Weights of a small image classifier.
Model: 23.6M parameters, 48-pixel images, arch convnext, activation gelu, patch size [4, 4], layers 14, width 512.
Rows from block 2, named by matrix and row number. Rows with one number belong to one neuron. Each number is 500 + 50 x the weight over its row's rms, rounded and kept within 0 to 999. All counts start at 0. Numbers have three digits each. After the name is the row's rms in percent of the matrix's.
# fc1: MLP up (model.blocks.2.mlp.fc1.weight, 1536x512), inputs 222-295
# fc2: MLP down (model.blocks.2.mlp.fc2.weight, 512x1536, transposed), outputs 222-295
fc1.572 089:544514460553463505472465441539486519509582434534609521467567470532391534426530517488478515519503492470559479465525586457489475418451444503595510465407545475496446554431558403440482467554501452418552533461565421501498512502
fc1.573 094:443481371492486550482522523482483452469517512559527505434494454512417497429457565549466439476451421542541494510525552498514516463492386546518577515449519480485566503485448520538475504397464394465519402560473573549549514429
fc1.574 092:492484498578484501443455588535533583546531494532534488581505426673477474456501541495512537556452531444526432596449512600537545501546534495411403467442555589474544469475442557547559507556507399427555476499502537581472514513
fc1.575 095:458397506501547585506505479418471503514459536567452546471511453455459478539482567521373460521427513420441496507482476491474493481454463477463481488496549475481533579480462519467458462484459497450523477611537508498548567480
fc1.576 095:506493523496461464449508477527497453461454484533435455559455493460454434502563518499442499540458438524500552504527503567466584451533577427495479488465474485451490434522558564512475611513397431514530465457437580516536557506
fc1.577 095:586540436635502521464474492562536488457518544512542419392516508526456444411539536523488493492526542473520486483523547432460463577482461520511505624422451514461540543457494460408497428505420554456474344493510492648465465527
fc1.578 101:453511509519526512513454542549500473559430483524583632474441494491503568487438421519571434593452402450455528566471458494462449560478493492501505487426600571502545532411595525403608472490502539488474484453491521574504521462
fc1.579 100:484540478521466523552504400499565417388501481409500508521572548516380437476472451452503428473497517502568511511513438425481559440534524578518461470531515450557491462552529415561468454558530413507545513387519463550523494600
fc1.580 097:556551527483472565518470593482444481543552489567530498466437527566525522608530440460545499479549575476494465526505572538492487521509434449535497535524480520510533522468439515506463492468524506468547555500515457500426445475
fc1.581 092:469497409460625482546493523638479492528459491457510475492514493456537396394509484530481549536431451471487588484635460519560474557513569523531499494424539458457392493519585575472500451554522433415579438515460522544451500477
fc1.582 101:522533541482502486467470605623499492523509466480559535446510533526514448505505554568510453562478631410492550539462589553594551528444404593584434475495535525468561492445472424396547478463465534451539518532624514564496545485
fc1.583 096:511450470453604544560453449438511531495439529490462558498511473426477470570569518572470454468478531503561452444606427543558495444546504546514477499505478526465426404510517501537475492583525426454451461510445593506510477620
fc1.584 103:481565448470433435555562550461454442434528520451480551542465493524494428470528479557555539562483447462536573447511486499491565503529608535427433430499449486543486409529528510510523487540539474475497465446537438566506433505
fc1.585 103:456483380606562404604506518532508512495443549513521568537473462541527613542397479562483498615545451493443569501496428498527515549464467469473450424488555565456543485454576534467605505429513542498504512513552482551464507472
fc1.586 107:520443543501609533549504509455629459566430636518581548539432520405556454462482470524423508467425466493508496514508508483503535516513536510492520529441562465467461548419540497508500450443541547519533489473540554525567537460
fc1.587 102:595375484441525557559475599571523508486602439480523521587426520464514530520403389508584509514492438501485514527539486488506566460509443480467523498523572593446434467506475519503444489524474464467495493523536444611509526545
fc1.588 105:517409612449550568580510454542589400485464593484521449478503532395597478521452481479472585525390512479468621505520468437527527406568473511531489588477503516465463573447512481482550499440501551510517440429537584554556488492
fc1.589 096:516467492548512555548483454498540513599480470506460498412502483509488547516586539499561538544474477486575500531512582571554478573379536452466474484536472446551501462476441488436516492488459462491536492426430470458496405475
fc1.590 102:415408484495543588560563533447544454415448482535482409481377470515534454438471534470390449485406499537478526559571392427448498501561445563530437407412514491505430444486515607417500482492550570422514411563458566490457475474
fc1.591 111:524524463444534492508475565499563507637429477445421469488565417486520446558466559509534481535458521395483482526546504486498488440466539523434552512499493579503398479556542450494491490565519555493478514491513662509500564520
fc1.592 092:540546462512503507537503495568495461502545460490427485503521481552447449497488531512492505552459493492562522507619467458500476523441473536516502479476553445458511417500568505439489497472431486419550475495526561476511460453
fc1.593 104:485517454547484528366586516470475540495444490477520529442540516542485478528448500499464479535460502444496535462449474506501553532535460479490476423484562393472511479449474517533560464471484475487567594550516521487502450541
fc1.594 095:556451498481575503470420429557492528461536506511606442510522523571505520516527522512487470530519492510527528532507430495574524470487492461540509546502468514478469496457451396599489480491467411447518545480634597525496414493
fc1.595 096:607434554482512528601502487471502508399489528554509406438614559530554534595424420451404473525500528461497404557492548511465492569563419414430487441440487561520448566443499549471506558448440535451546437561470523535461503498
fc1.596 104:435542509466506525460504411449472491520504483485510502552449461485560454462550481440420478509481615438476605481478473469488479434449537510537491429487496419519450485492450530439481531452509536484526475444436437449553468444
fc1.597 098:480453469525508451452400589482497493541555440550426443630535454549532481501549557434475414587426484490526509528537666612449526536529438453477497480493557505430571440505441605476491448546486493482541478545500520575497572468
fc1.598 106:535521487573438486526553484517521473501488575441494503517467493503561500429500531477459468512461520465460479523595484450472494451521477481483461524456652523449504529510481507526546528529488488440539411565439511462477530535
fc1.599 104:543480528531469538525534555538546471529458468482508489528466401495598535476429445577496501470445453483445584554496448467488553579542442444491440530400488496478430615463523654525616536504507548498475479526477622611516501495
fc1.600 095:522453454580530446525561497526489496531437583499558607404413472504517480495451507513496550465475599382527595476553509425489557567549468422522483496493438539465500495460554516452501492461478541481519496542548473498493419481
fc1.601 099:448533411516614489451598543478525490377499572516573631441441530538499647449473408528403557550478491502484476548505387476487488469490525428447522471540506459584543455477469510506549547443436507506474487626456454526524543495
fc1.602 111:502495514558551593414398502530459471506518542498491541422514491640566464459515400407462482536480523399539502494490448493459427541513513533499444534562549416604482582419520423486447470440561496499552530427581472510518453440
fc1.603 100:559575488516386507576483510601434380523495470521569470533580620473478431543517580476455506586502475552489482597518479459501526509477437538491482495501506501548472521496493433468482419498552442429545561435585566516449533407
fc1.604 099:443491410485575506501526505489456557475432561461455588436528471540568659454512489591419629558488522498443509607522394520490468428517476430415489475490466468510507488458523599509530554422479459504521493568456631487525530574
fc1.605 100:515441536540497553465511494448494518532464545593442557461597478521526497507504494478473483484525547437585458603487547587488509496501493549523446492521529470474467562545561425510558484477531487443476558490551518581468519503
fc1.606 096:470468468631452502373507488580493526556496524529476547401480422594544550492503474418396415497454570467574436527546533581502504543525505477541413453553526524480424512502539470542502523534495537474508574531483480459580457443
fc1.607 099:426502530493603518451430513494568523556529548481518502516404490530486535425530534457458414486443637471438552458440480538492535519441460501491443550567508487582513495502483500425542505428460577478568470444511505530525500568
fc1.608 095:498507511599560492554463507521466449499405539602539505573459447537506482436436493527503486449449484469603513492523491563454558491572500499525496437523511554527483380516565528518523532463458506395500409602445398459457583504
fc1.609 104:388481457450554429530560518440597446525515448459475445556456495446522527444535542529589483437514474529515523493557435456485510481596556541435477521451460511446521411445465542542525466437350424495468465402473602518530537619
fc1.610 098:528416481487510555498474524458515386400472590546522592493509515479517486457575450424429565445508614511597401457561403505503519422576544508519512492539487507499460580480549499452522473464545431489511456501470438445482451552
fc1.611 118:471514525591492454481642521388424496443494515409424543499473440472489488453535430467459478529544645462471547496500457519576504472467484398509528485453551446463504482443414522467596510439566520483595501467485443429505488562
fc1.612 090:604455532550430486545560522535473518486532577493526641458527475505505566548499472587497536445547514391537426525496472428571618541523509377436463352554518517511535431471497490439531523458547499505485550520486486501483438590
fc2.572 083:453543524506498687512525428553535534498546505468474508578481512475486523507558465557528534482450455502432551519447490568540548436407436426569487466524503501553433513606504555437459518507475415419517459525534444481528492542
fc2.573 087:445526562497480616458502393456489456488557526528465461551479421596599499497509515574468525420512476472513477504500526577589497493499295499489529503487514482557526424514497508513538485494561492515527586488496521507458466531
fc2.574 088:432480549499553514494431459492501430537480475504494432454523469565585375482528403546499611526468456449430545412486487496590511455458461528431476429466606564472521499540496553600509490469512512492503500531462552499512518465
fc2.575 090:521439462544441548550492486447513467462550493485591434484487528696415483522499544477566549406498551456504481540552504593543551499572376475503471473540532410504491490454557467448494481558438616524553520460433573570502555525
fc2.576 091:525509491546441546530480472506525545527426609543505479509484547551549502525538553503430514556491523451489508551502506576649450451510432549524493480536467528487531425566490519486476386465477527441460499523567609494565567510
fc2.577 089:525502530534481504528524445442512523544508547427499574513498613548602490462563428450481462457452541501559489467514510461454452476439432447475442541515585555543495555537554472499425530498532498522522505520394524564566552470
fc2.578 104:412539521492477555557438556560425452527502499501458432451544448446468470530446507589415413441490416496513454549365502488520501507454637449421504522514537580486502463493520409532502433471542529461501446598562505445520480474
fc2.579 104:499495543443496576511557463495470604529483544444456521495511550473477514547441501486463534495493551496544482540563568617516475484436529437500575444552519524548520488503484483492469507481453529414478536559504477505456533569
fc2.580 090:496532446606418596488540471510373585424503464538536448524473618408506577553536498514434560476589535459518503446483604506542519447537573529546537538602495479559524526474451491580408506561485444437535460534504525503620571541
fc2.581 085:436522507439466651468501502517524604563519573513454569561451446433492498490444475514554497436478522546369460512496527625540546494464446440512504427452501501536495503537468555466492488451560422435467546470464444465499438480
fc2.582 099:473420537481551589499497378435489471482580463481430456535516457471535441421519500535470586420465449428509500507389494485494500443580595416497558463453489590510511482508516415574421438405498496471460550576542560487542511485
fc2.583 095:529430550541583579476482525473494551459566470421557551475488533532485484470475454480483503500502596528392449484474576485537611554468311437520518484473510407467516612489505514474420547542520522425484518577493485541491481396
fc2.584 107:417511504483508562517488439457558543544499529554499479543552493543487510524467543573465484424414545440530419473406527529507438509398469477441545444459548607542457422553407497600410398427454487373479575486457595457531492563
fc2.585 112:440402550497505482527422476537438441490470482469423447508551497433529530446525430500463474449472368508472515477375554477485481453452544512492481475469572551417520442507598512551536495438500461456490418534559529445507495453
fc2.586 111:504511443599526483491455410544468593461518565535445529416552523495506477497515519531457513522497357492505520491420592520537558407493586430587451537436439492497430441542540428440497436586501441484500480394562489465599432494
fc2.587 096:565576445505465488509508501489442543525459546476503481561405490497543498492547431476544452560399509492497541478506476516457501531527475482619436523490575520485493431474554581502577498385488361507407539528445437449491495554
fc2.588 110:479474470510544552503487453608437469446511515513492488471523427525572502531486536530475485472512399447562482501462553505527543397485581473543463542452508563590508485521563409508396417603450443435504481409578544436533476495
fc2.589 086:476519480462524553514558420558480458411523567490536495563528589454472426509511470513499602485544530508405572502538585522527562506485571514473562405509439517570497516531481496497445568534542489559498457474489532491525448566
fc2.590 102:470533535479527566531485486476536508537526576505472564473505514497480482471464513500502549466563563420448508510473456627483518448444457587505529449455563435517457500504561526527440512518560583445477523497443456522449554480
fc2.591 121:453463526514489465509488509470469485534430470563550481597494449592445446579476520607537538447512438598474604447484478420476501455519350560461450524474469436449526448523509541487541401453468550528435543477570479441483458486
fc2.592 083:483504594399528727474438515525566491517569513510510547503564453501468472503412501506570534406544583497412486478491493640497535493473454448576495423416525418528449486536497599492520502427499459489484566445508395504435524460
fc2.593 095:435499512416569516494463560427556524583519519450521517479530395612477509583452503556601511532436501497479486526447477534536593476383379461497513458386486547496519415515523567503493493467507598451492481444566540482451459496
fc2.594 091:521480572551551589481563502509467486483609533418411483574623528406513497479475522468571497509463473427534470494463450498616569484435510478511564433462501498457446523570483549524476467500487368399614464532529464499504556564
fc2.595 097:457491505543527491539502463539503439517479459442515484515592535608452524501517497582589584479519541520438509470539452449481515465529366542528498500482498502489461453502459448421514486471440677504533575477561512490516449533
fc2.596 105:530491480589507465512504450498556440594436553532499465507476448532536525552552488507455453535543544507450479571433443463595497426572488488499464478544517567595533538462468527483445409502421494570483529585520509511532517492
fc2.597 095:568503502471489527422489422533441467473476534499544506457414471588535540471549471529486594535528513447480488512489498541549470527518438501420539480482504514445482531509529489548585507477444556542545474495461556503388512458
fc2.598 106:519489577404546490579551609479510499483586569483494511496464523565497544404505469447554499542465515519449516497433543526471538402512507494540507403454571462531447543483545535488406543475535569559475523492379489559449505503
fc2.599 096:474557594433562521596474502562416478564505507561466508480535524473491541463400495506443524496510453483550394544472454563473542551527582392453503491550511627494491515471558385540457540449608498469523513553533478508460533492
fc2.600 102:496470464446573499563523491446532590516411492505523595493543556653482578526510474467553481568534516510515594499545493438427528490482342522536445522443565448563477563431585476435507533541519540457506509512380501497516486459
fc2.601 094:463501488513467476488599484480586481513458527551494460478529494614435423494520494535495543552480459486499504431500505489532518483577308486465493509507549523492469511491532440492514562562498527488457494450500502465532458430
fc2.602 120:502562532527415512378498456496530546549490475490531438402435394465519433559622491424499407545509483475482457568520476520527523475485453427526561528465466450619545534513470575466493485515439581474484584545624529577560497510
fc2.603 101:479543574411531572556456377537504472495496515422525475500540538495443518487575517507533544432524564462484441498520491645501453438487429473559471437468509456544656479539456516523528435449596558473483590520502562573530624547
fc2.604 095:486505529432435529544530562514536559507402479541512454451529518631440496433488535542459531541481454431443488508540489517534540477509325506515445539529494550515492501492506386489499468501501604421577539410461567502472520484
fc2.605 107:496498520537431525452543503432515574568557464533566463456483509558535515617454560585575474481477470534440500525538561521428625488439418438456500443413432466467517455541550527412495418508429499467558619535547465469570408530
fc2.606 096:513558476490486572529552466431504570553561471450448514510460528518548500484495487549454479543491471457454452488432529570508422533408543415468456509498496551426587516459383485504508452541562558425532499477467481566515483556
fc2.607 108:543477529431475516564500465570468519513486519502403494524472483422462507513554480521471463534491425511458486562478462442481534475486622526547436543481564518597451527551584561518489412530482595422505541515494505398479503394
fc2.608 094:548549560493449588533461488504446512474542612517531464455491467505527532516536535468444518481516482443542531478446456585485486438440440514475470518470518547461505496449549582559470502447608576550433558528458535474432547482
fc2.609 100:493367520479455581473475528535408566435472504528510457462534506642443462443461535475478556475528509476465521580513530531458490520530432443552526510476500536504553438570528434439505551453456532498480501446420530528433365450
fc2.610 103:448576569394574539432515518510532495477417550447466554538534580556531472560542444398427559530525455457444536508479516558598493542546546409455531432582435483438563543530489549502526491540509546453565500456469540507490530539
fc2.611 139:468499450485497438564495589570470523550496504508504570545431448436472480549429520488442406436505468546443511610417455461512572448541500499532529480475528581576448450499528470462468426584519524490519495518507416459514503413
fc2.612 093:451477591488511514425501495467554622490438466482484556557561525658467504481521506433564536553516448419460536484497509433455446485461374434547456493469513471428472581510557469474513532509481547437553505422524538486484502492